config.yaml
model: "model that answers yes/no questions on an image's attributes"
train_examples: 245000
translate: 0.06
encoder_mlp_ratio: 2.67
encoder_inner_norm: false
encoder_patch_size: [2, 2]
fusion_encoder_qk_norm: false
fusion_encoder_parallel_block: false
beta1: 0.95
shampoo_beta: 0.99
max_precond_dim: 1024
batch_size: 256
epochs: 9.2
lr_schedule: "step"
Rows from block 9 of the image encoder of a small model that answers yes/no questions on an image's attributes, named by matrix and row number. Rows with one number belong to one neuron. Each number is 500 + 25 x the weight over its row's rms, rounded and kept within 0 to 999. All counts start at 0. Numbers have three digits each.
After each neuron's rows are labels from the 100 images, of 14848, where the neuron reaches its largest size: "lies over" is the class under the peak. Only what is clearly more common there than usual is listed. The data: made-up road signs on poles. In brackets: how many of the 100.
# gate: MLP gate (encoder.blocks.9.mlp.gate.weight, 672x256), inputs 172-255
# fc1: MLP up (encoder.blocks.9.mlp.fc1.weight, 672x256), inputs 172-255
# fc2: MLP down (encoder.blocks.9.mlp.fc2.weight, 256x672, transposed), outputs 172-255

gate.592:478481506511550478518545529511499518508515457463586485562449485486514499487499526509524483487497446494484463493484532502475467524473521454531517504495509510484513473516504492501502566494490474450516485485498479515480494492496536540493525494480496542475
fc1.592:531505487502508476501484517517438497492520483533528527495499493509464498515486478452498515480491512493518508518456482501477516474482494443478471468463453496508519495486498516481462478487485490486530547498456482470544515491516494493508488472504489454494
fc2.592:485494536504494517474496503554488537513531477524508523484520513499520501489531536509532541455479435513469500494490495505513565475488484455502528539483473509459460507490475493541459475512495537533521507454482503481462490518558451466508511462467477507503
lies over: symbol (73)

gate.254:479583503450494500482490469467496495445502483487492481518483475506509465449465493465440547505471479522475495482538495542489469488506528501478478483468501473454483527490448503510513517494545448488522501492516531474505506517518529503496559475494501497529
fc1.254:492593515461469495521465497492506525449500508479511483506473478536496474500471489511436545498481486510470512488542532531494498483507518485510478461460487518484505525499485496528503492497540465493493486491513527473503510536543477527461508474483515511559
fc2.254:525544526506463528492467468526498542492474473546498512505476518482526504483413490553492481495502525484480502513501503525487508513496474508485471534440492521461511488504499499530548476477495532495544512481544552480481474492509471575492461517508490467537
lies over: symbol (64)

gate.469:485468548554477516509520455501476520491481490470469507478520474505461457481545487520507503496498479540518541460504491493458513576508483458521509518493511504487534514504533546490513518498470500466528522474527492507454468526468523509528512510532524498487
fc1.469:460500529501497500503535540482504483503459516499473531467489477549487502468509481510495509516503492470498507528478449475431480496459482543520478495462539487514475532484475515494464501454506522507497484529494480465492511473507490523494516500477502502495
fc2.469:521487488458474501534459518538500474507452513496476498475511517491515484460526496512549503503490509523528511487526533522527535474460543532543505491518502499479471514468487523513505507504477496439541477474482494532518454508525511521487484531476485513497
lies over: symbol (51)

gate.130:518518496476534484509472502519519500477482520524513542467498463500506527526498543507478541462509493508514481472460476539533466502510493499486470528548490467469504499513517458487503508478506502513525515518496525512548468475459453469514457508543507478533
fc1.130:514507475500503513499521482473516509513528461508486465506528494530448529483507519508449477438496481521487499517486497462530531508539455527496524496489489482462467462477509492535471510452460492516496459492519500490486526512493490484481533486453487515478
fc2.130:518459481501497509466512523539488486466499496465490448510519508457496502486477461490537515540492491539505497537523461514540484510506525512481499485497487488503507476532520499527447510487454509549502449524473467482498486477494573500487497512479488485497
lies over: symbol (77)

gate.432:540522487531487536475513466477465461472487496479491484494459510498510499487482528506520443528527475518507524509501483521504544528519495510458541465487488520446503466492519507524471498505478465472579480496534515491514456469502504510496538526512519482484
fc1.432:500525452497514500516477520541521533525503504476516439479507530473533529473502513477476532499479519466501514470503520490519513495462523488500542509522513500530515484493538511487520570473550463485529509493495513491480494489534550494460494507475470525481
fc2.432:477452530547506532470460467506538515506514482492467533469486473516505526477492522462489490531525510498526468520493462503511512496497471494538465542500523441517500439492494491504477483536509530485509484497509501525488488520439484516478562495509528525487
lies over: face (89)

gate.62:485547526511524558519507482505502466518517530519476493512491503524501548484546491532523501517501501524495508489503503531500528497516453500514511470476528447514488482516522524494529485495493486510518473507533481480463497482525499474487536474474462507522
fc1.62:510495473502488529434527425529461507481531493543515441537483517490519475519481485481523492460489479512471473522476496527474529485516531494496541526449489451474551508472509552555486507494470518490504488467504467539480513478503509535486501489487506473498
fc2.62:516465528513499487483479524490500512478521475507470476570494524531463462508475545540510467483527482517507479487474481494489490502503515457493509522457509489518530509499546489501522535493433503495511484524480507526509543548518478546496485488446474519499
lies over: face (67)

gate.267:506506453489530476507499483487526497534520503494468497495459470496540512488467495497497510459525499467480501517498470478540503514484497498483503471488520515503505486513469505470521436555517453467524508508514470499519494467556495464531495476512456465481
fc1.267:475499486503514536483508510550496472473477484496521486560516515522487478492535515494519493489511545489540471451483515475498500472515519499508495525504481493510495512491503489533529531462442520510491511528448507457511463487477505522525509498508490506528
fc2.267:508530476495486498474514552507545471461482494464468475474477524522492481525519541530481511517535460522577510522477499486508494496496507514513505477495495483501530470510510504574497510500506513496535494471466484469506489449481487499543475445516485528481
lies over: face (89)

gate.338:515548505496502467508491508473453536508498496504563474487531514524496487498501511490491529494539470510512476492466512556502499466476508494463530485484463488508499479476537525515519462515534560524496492518547454519519464527523450480489477487481486509492
fc1.338:494516512512514490468448501489538466498520483492508552508451507482492513467485485511478528507477491482451500485524514500488511517484542520545501498517478473525500524505452511532521496471474486511539533496482539448496541525510515492534498487497502505480
fc2.338:470478499498448508475532483513477511507497530499463540530517500497529463478503476528450520488507488491496482517508512451512484486518494473516500536512484535506516485500528519510474501499539513555512494505475513465507506501501536493481506496494504515515
lies over: face (87)

gate.618:486464488507499520498501518441467482540474491526472506550511516508458462485511480495517490536526448491501506504464477488539518457503474534505543510508505510519493539487522499518488501502534494519490530526468505508501479517481504473495443517476510523522
fc1.618:524526503515530523485507524500480481529482501501492481481503544549496495491492482522473442518541467515526496462507495492534490479505484515459545451499492514536514482499487503481454483532535475479479529519484513491507495503497494515544517499537508553486
fc2.618:492492489537556500505504486504462482486507469498507491497513511483475500470481496520550484530494512460548532487523530494476547527495530482533500464532507472477496480521506478467513452458499514483491518521493534471459485487481518467525490490493525500488
lies over: symbol (67)

gate.13:501505476491472467480497494450475476531493479486522526492468538488528487505506521503509518455533454489482484484490487546479511457500528460484458506503478475500521496527545562517458518481474499483476473501488501539508527481476490487512505535487466504487
fc1.13:509529503465506454513510516459468496541504533516531503480490533490519439465500518507504524481506514485460501476484479500509516450497530470474482502480480474507502492502554512507465556508544452473495469491485506529480492515530509474521490504512455538470
fc2.13:482485537516511541503503493509481478502490523502490525492474540520483522475547557420500515528477483561520500501446500550493491476464481502514537527533563493481515508520480485496462493514511493480544452537458456462491445471550495551511487509521508471518
lies over: symbol (78)

gate.435:480487545512542483488487507532436513514548496499498510498488561472456444497512513479515522509523490464527501510481446464471507534516506556479569502523448494521503500509510537554516495493507494497515532497539481508507505515468509468516469538487449489485
fc1.435:511465500510502523484503536535489515451549503549458478487454507500452496516524527489502484560492514496469506507509474529473474473503485501526482506486527489475515466505454506523503511428537507516512486517527497486502485536494458501514492504526459499501
fc2.435:496522496527525527531497513504491523519473497496506493474520505496499505501480514497527495457489464522517504547477481458492519554527531473489472495581447501468524527494524549472487564484499474519484465465443500482501510511537485501508485493487485484509
lies over: face (89)

gate.207:526493511465445491500513497491480496481491537539467485531515506515499480529532447477503459486465493477528514517523477530515533478497520506447520537495530490462516499486493514517515491547520477505514555512493483526488523554490527522483481509507499495495
fc1.207:473540539520504547453511473532525484489488522442528478464468529484497480445546509509506519508508487523516497492491520496522517519543489522485485442517502459485497488434518536481507464496462500512472465488494507537523479482525491527464501525444498513489
fc2.207:498507494534471560530502475475546513478472523513481528502529436475500512511503483517483477553509514516516487567486493462532460523511478529504438487484475499494486522521520524527496496529520499478474469531504519470506469501496481498465456533475504496497
lies over: face (100)

gate.273:498487495481531513485485511522530511501475527501521489490499514478458511509475495474508486498539491513483458510497482527474486475518546506465485506551524505496485513492512490438494474554493479502476502463511529514451481480480506490491518521461484430534
fc1.273:520506490519505472520493488488492516544490507540454504515508532518508502504532481500482482527520448492572515546517536500514487511508536487481540466499470481496472487523534477490485491495510474463521499474496499484448507525489518503507524480549515491536
fc2.273:487479491479516557438496538476475491500487553525510504480488497468457486487508489506468512544546515502536494496526477495538431516526537547474505481484527508504520490506507521536477521530468470495491450537479456512510487531457509495493503475487516496457
lies over: face (75)

gate.11:493500540539465546534505539486499510498478487508527522527518473509479532531514510462491510504488508475520497458494529465513519495550498498513461512497487515546524481495449511515443538448449475471496516525483476472510471506439503459493480510491541471496
fc1.11:463520499477503466458510531550502506470471488513489550480510491515499558477501468529503490488498452482474497521507457504468493500529515463503495485510501505493558489530517498457492520469533488485445516467520497500484465478503496477473549514500499507515
fc2.11:533520474488487505539528467497482528524465493527505520530512517467517552518507489473492494471479512513530536481508460533495472491525506458485471497543478492486505488511490514476462504443549504495501501548513520490524552530514526513471523512490520549483
lies over: face (55); symbol (43)

gate.607:507505488480506505495480472499484476525536468513452501523500473527535531487527535519501515515469539510470505541531501516481484494486465476485487526469488513522463494501513494492546550454461495510485505496531530499491541518466511501485529527507546473474
fc1.607:485518470515490495477525509523484475513492530517482511512519496491571547484526502504517527484507531496460527525546492491509516515499445470529493524460546481515440504458476519474503489470507498506526503536504523521527545531455466486447516515489522468531
fc2.607:493493469537474477478524482506497489459469543506532518522461512488543471472510485491546484510532522505533481484465503483511469488485512496488501520489511545480525514447493546483508532493489487520476501481456472556517507492488435497477535486491482505536
lies over: symbol (47)

gate.561:487466512525500491498473539509524492491474523480504492473507520504468512525501455515534526525523460483513492473439479490499511464510512505504508485510478459492486528488522477492523491484482515490466458502507468529532503468465520495521522548543475509521
fc1.561:455455451507522516482500483478529541473485512525471497494544508500460481500495510466544487545498500522469506503450469489507521487494494501490518505498472476484510516501489447490516450495482512510473433474523476491480501515502487471493523502500475502473
fc2.561:520479530485477510548503484518563478489505503528516546527528474475535476527509463504473480516498494543490453472497499542538493519512471468491495476479534476500532471526475532478523521524504477569545517558511562495509479483506538528468516491518489485464
lies over: face (82)

gate.165:496527473479529517490500525496486501514496492541493507518483500461501482512466487505496479537507477447455507543523479475525488483534449548548474492453458489554506435505482521524491468480510498467493508534532515520488495490490489493535488482485508511473
fc1.165:521473511480463501505520477506556504508535489444481486541470540507496484457496521467475489476486493522540502475502501516454513505519524471426534527488492530471495528513508454515483513513499497524535530499495496491481487559473473534494480520505475491522
fc2.165:517497520515493514492497525508498496473521492452528465543479513496481527480497504509480510485515456486496477495500520512544472474511453522510498517567513512444469506520478505478469499516440482531452458533513444529458508451510509508515516520498536534473
lies over: face (98)

gate.392:503494488531459490498505540493523524537490494535548442510464514488541492491502523499505542524496549481496505502510505559525523455529498504468507508473526559497501474506546486510464508476499468492455505504472469522520517502478508528526473442510460506507
fc1.392:467441514564502498530490544522456478516465501464543517496476509493527537511530523532507488527535520454494475530436499519498512463483498512519477496510523515492471510517519487481477504483497522513523455475457504455504529504499504504528522509514509531481
fc2.392:479518508453496425515476471522519504495513474493492545553477514510509492494516513550491484494500486522529477477502473520487516501478498511512446495533529491474483466495521474502488516501520488488483506517505477495456514490502540501524492522516535509453
lies over: symbol (62)

gate.1:548503543444464473491530511505497557484494478512519466543513505497485474479510465510517496454469487494435468499520506516502481524463446495466514538484491465511495532520518517512515490486568511494472484490491519547524523512514466517486498526514500493535
fc1.1:519491499496500462531530495479474515480493494488509543535498486505464498493511463516492493437486501480467505500564493506473527522519462474534477508506506468503475504509497518521523516491543471497476469535447545489506442541482536516481494477495478452519
fc2.1:561509503522494523504465511508483429508523521535504464527553512506499466511507516540520525509548498488492478505485507488507482515497486490494509488494537508507491509495541470477487498515506517563451538529488531548483512513501507514490517498513488491517
lies over: face (95)

gate.583:460497468469490530518519535480534494553485483457513538504477523525523538511501540460523494514479460493507517470513518500501509539470492517520527507439522494486486523498506489533483491499487493530435496533500480488534495462522487479524529480488548501458
fc1.583:455498538471479510519513556509500503478480497449485541463517436533482485519535497485491505493497485495561504518504503478475524507484454476463538507488500528517528471472498507499499530485485517495534503473531487517488500522483542522512551498501504520499
fc2.583:453463524511497479489498495546504495439526493466495530498499485541532515536475470482440516501538547501535442473485499518466524457511509443497503452467511468500534503507526502514523490479491512487511491516486506547496485495517532483516508535490480455507
lies over: face (60)

gate.201:511518516507475448527514520502490508555485525469498496511521503460475512523505519522521479507470475502527516545484486510492531462546488480498548502472464495498509490473467525531476531516520529501524481511507540508503463517566477493452481488537502504481
fc1.201:551526467477516464517508541507521514524485505491429530519523504454490486470490468526520509474496508520474494476514493471507528537499494527517477497469547499488487558502518473482539489519463471538454516519489489468482502481497519507515528530482489485498
fc2.201:491473535496509480502514494521496454487503507516487550469475487520504485495492463490495498481477482501507489501516488474502530450492505494463482481443506495483512479495475504477521497499481499480517523514503453495475559505558509555475469526556479465521
lies over: symbol (67)

gate.520:479468494542503508529524521532501527507548504516470494502486483508549525532499505498541528503494484481536506488572504470540460519483498479475495513468481500472482541464500521460512506528511505491515493479526474504522490480434503514495536493477457525515
fc1.520:506539472477490501501515449587483494513472470500511496478552495497515501503459512490520537490476515513467475497545481485541493470476525479487525510514513519466517499538427499536516531453503513510469516506435533493481522533480545492522526475465502498449
fc2.520:514510544513500474517483504533481514513501491481489486532494520511501478484507506514482504522468503497500491459518466563505474471511471507541515513496510456517493451507483525490503491507517485458488538443548520476497492504508486520488541516461484525501
lies over: face (91)

gate.190:518508462503506471494504525553512481511497533514507457524479512496560464495519492530445509520453500490537490502545502495518539461463460516508474517498477520455529509521549465478508512489450516460505471491483525506497464500495511467477466496487478498483
fc1.190:505512506489508485491501486455494529472482539509476569533515508477508529496448514487468546511513458518457500493527470508484500469514493485486506525474550473478448516494528575528519467496526547500557520492485494488504505507526470521524495482509490535512
fc2.190:543504530566490515527476556462473470518488477467518486488465493479495465546508512523532509499478505451524505500505509510495500500468485509523500513470494500495508497525512468566491507520548481531448480510481499505447486498517412467506502490507486490482
lies over: symbol (43)

gate.8:493539490458535476519491511498506463451500513516511509499452506479482525488501486518500512610509488504551484507487473495473509497536539516480492463538471472455531483514479463528492560505508483465503521564490502483499501538467562463519495500495465486524
fc1.8:486499543522476486475501509505481530533505506523525451488504479524540477486519470523485453419478477518519481495513517521511515505493487494546493521467530487524477499494502475507522452499498479541538452495517489496488468440510497489493439493480514488499
fc2.8:516495492466510519510508515541482525488445443466491513508464553550522512517511481543518528517527488470502472530433537546443517511500512488517504452525486505516480537527474507473502524504490491476458533463502473482507484484469493506472504530526514496484
lies over: face (98)

gate.646:470485498462488467501536460506523506465526530489479492512524498480467483481469473536482489516531485487436475466532488470535525460527464461490499495494466533482466475498513451486463514483503526483477537501531480483494489462541548450522494504491466514526
fc1.646:495492503466512496538540506489471496525504489531464527483572515479509500456536557490506490478468491470448475462516497481529490534523521464502491561461514466508505510528504490531517474503524542493481493512495514477497488506520506466521514531516520499499
fc2.646:508514500467490451526480519510486513509513499461491494509517508493526533464497503493472468472510502523521486532514512480518533510510466495528550513488488571461500513534545509564508521510477507464523546533464510504475488485530495511494492484460507502521
lies over: face (96)

gate.260:509508496489500508476489486476495501497493538476466497512474513468457509497488496529528491522516494504478510548487514456476481497512502473520520520527487491562530516510477521496493476492489538522495509475458488506460522434469522487517504481525501530571
fc1.260:482509499509517509492458492487486514453488514476494464494488505497474544484528461490485556493471544546500510501465537502547465480489469497537514549503520481517515560530500500536532526522482489521517509517503486508504485498462507497525485502510485507534
fc2.260:531504523498570525526470507512475495501504535505524519491463509500469500504463495550528462501487462467518506525525491483502528481480480488471486514504512468493503534535489470479490553512488520490484469508524470560488494527483505487512479480503505518501
lies over: face (79)

gate.74:448527491496503482495506497502545527498486527508488496518490493492538490492459472500460489539529520496514508500515501496531500481527520501544488504434484458455429481503491474513508468467505489474511544538501483512496505472484537468499492486450494521494
fc1.74:513497492513507498490504500489521469518496451485485539493515526485455501469512509486506486465483487510526460526482481467496514518503482525496476496549458526504545552485471506478476482479505499536504453502515492509498540490491465531562508513513496437472
fc2.74:469475523501498477501484496505527519500478525488519479517506487515486488504526529475519542460442481515517452501508515521517538522527510488501473494511481515506493544504545489480503535504504534547502499526484512498495496437488476481534546467491507481459
lies over: symbol (97)

gate.145:530488504469505476519483472494524523489503512484504507544454472516522496471413518489528520484507488511457469479479517550540506505514484463509543524496501540509515507469528532546535510488509485488470504524490492501468482519480497509518489545523498508520
fc1.145:478503504446492567468477493490474517494459536499488474475522487483486493509486523505525530515522494501501484449522513492469462440460462528497493530454501493468493557501521484513536506510492451440501501529501510494508523503491510530496484451543527517458
fc2.145:470502541475471440551461500469499498495482507487531521483483479540491491489495497475470548503510524546483452512506437509521505473525493472479481513535523472488506493516501491465507482514498526494506552539497489555529555506524497455522500534527482510503
lies over: symbol (96)

gate.159:485503456491514491508523482461493478489507505485513564471545494491484503488496512524491506518499509472507501475499468503571475432505482515512495518501490522471503488509482529548486536510473516559505494477486511486518519538540501525516486490481488520496
fc1.159:484486497494483457529550468525535477516484557493489495496537484525464504477497510524483519515501488518546493471496501567501467502498524458447525453476509503509516469481525543521529510500502502557485478492464534486520526495448515502466522496500529512478
fc2.159:490471494492483520532493462465497457494509516489519514492521530519499563496474457533524479534477523550506516496541468538470489530533501490493441539511528502464506528461482497495508513479568483527506491540526508512482516512498504508561513507476503496471
lies over: face (98)

gate.247:480488494503514505471523485547481493522499448469500528473478510479504477483493516519502504557485483514506519512502518478499499492473483533468461505543484457482481501499534514500490485523450493472501486543512474471499466523519459477519464486530472487479
fc1.247:485528514492487471480527497498515519511516433476545517464513472482482507479485507501527488480503501463515518491484448500495487488465484482467491534450465481496502521489519529540528470503485516488485491495478514514500463521477513504509484494471489497481
fc2.247:517481522532501544472499489531457516506496469522473508490505527503489494463463463514502486495488527449500490449491511468516480497514482498538493523503497506547511453514498509492568498523549523498517490437505516505469508496452487523472503477491492479488
lies over: symbol (33)

gate.271:546536491489531504499484528547461485454439492549488517466548509491501534499473486504526515498473494504475474515512478512516490454455500516489521524500478517527481494513512502536531512504476508444523515519452507526502515454504519491489480526488476478510
fc1.271:483467499511488510535523505469500477525544470453507485516468488490511493530520516486503502498470493542534518505549535546520545517535513480501480459493489515502535520514457483475465479477477540534512497492511488467501500536483471504480493502506537510502
fc2.271:541501467518522534513551523486479464511520503522484471489521503487550549505501518474501515574491484490504503493509498480475499500469500494461492515498499513496474468487523520477472500470497481496549562435504515470515493505495497506499481503522499489472
lies over: symbol (98)

gate.239:538566471504509527566482505487495484482483525521523482466504512498548480505530459521545482462487486489502470474475518476507462488515511479513490484474518514513515504465513491489494528517523523507526530464487537449541571544504559523496479500534475505513
fc1.239:557506493482480524522491455490484501514500500530507523458457500516516515513532476481548468534442514454485549496537512481536512521522525491483511480486489500513496528487425506473455489525502512471522545491502482504518512500477502484497476466534506562477
fc2.239:496498549499508488487457442545500513527488514467479516504468489478491459532516530483518478459469458476483506509517484483529508514472515502505574472521458524478513523475484505500501485534541508491527498483496491458476497495470519486498505538494525477527
lies over: symbol (63)

gate.302:444513502562500507514491506490531560484478492518467518515471489449488471497484459503500512508507515444540504540525505473495479474508474503540495507529523463451493500502494504508522509487491475532472500494516475495492551453518526515504504500517521469532
fc1.302:527503492543496469510504495519522494503518484512513497466551486509493493475531508515493503508538520473461497506479459512517486521480482469515532554508476496510516486537561501514485489494501480507511478460503544504504484556504532514486471483492484539510
fc2.302:519500437513505482501474481480465496503542471514530523514491552479501500499537520538478502445500491489456531504501504497454529523506495512498499493491443513504508502505493492516500518516491460502534484473513519544525483488486493487530506544428467492497
lies over: face (64); symbol (36)

gate.2:494515518487471499496515501493544530497457526523496483494488526497446481526515488478502538502529458498458547525464491484538492493494552461480519542532488465499498478512504527520476494484501501500498486511499482497486498524564532493458488473518496514498
fc1.2:532497476493479521529515488495469462479520458459509493482459460486492528467498492507494512501488510458543483492555449511475505492490464472525486510480502501509481512486477496468507503430504531518532490496487524474502525481504487524523498494488505489499
fc2.2:495454471523477489525504524509503501500483497482508541497516538530500493474465566524440494564487421506519464496541530488522509497517489530519502514500518549462483499531566470471484513511517479492549511536470561482513507502482462538499550485520508549499
lies over: symbol (61)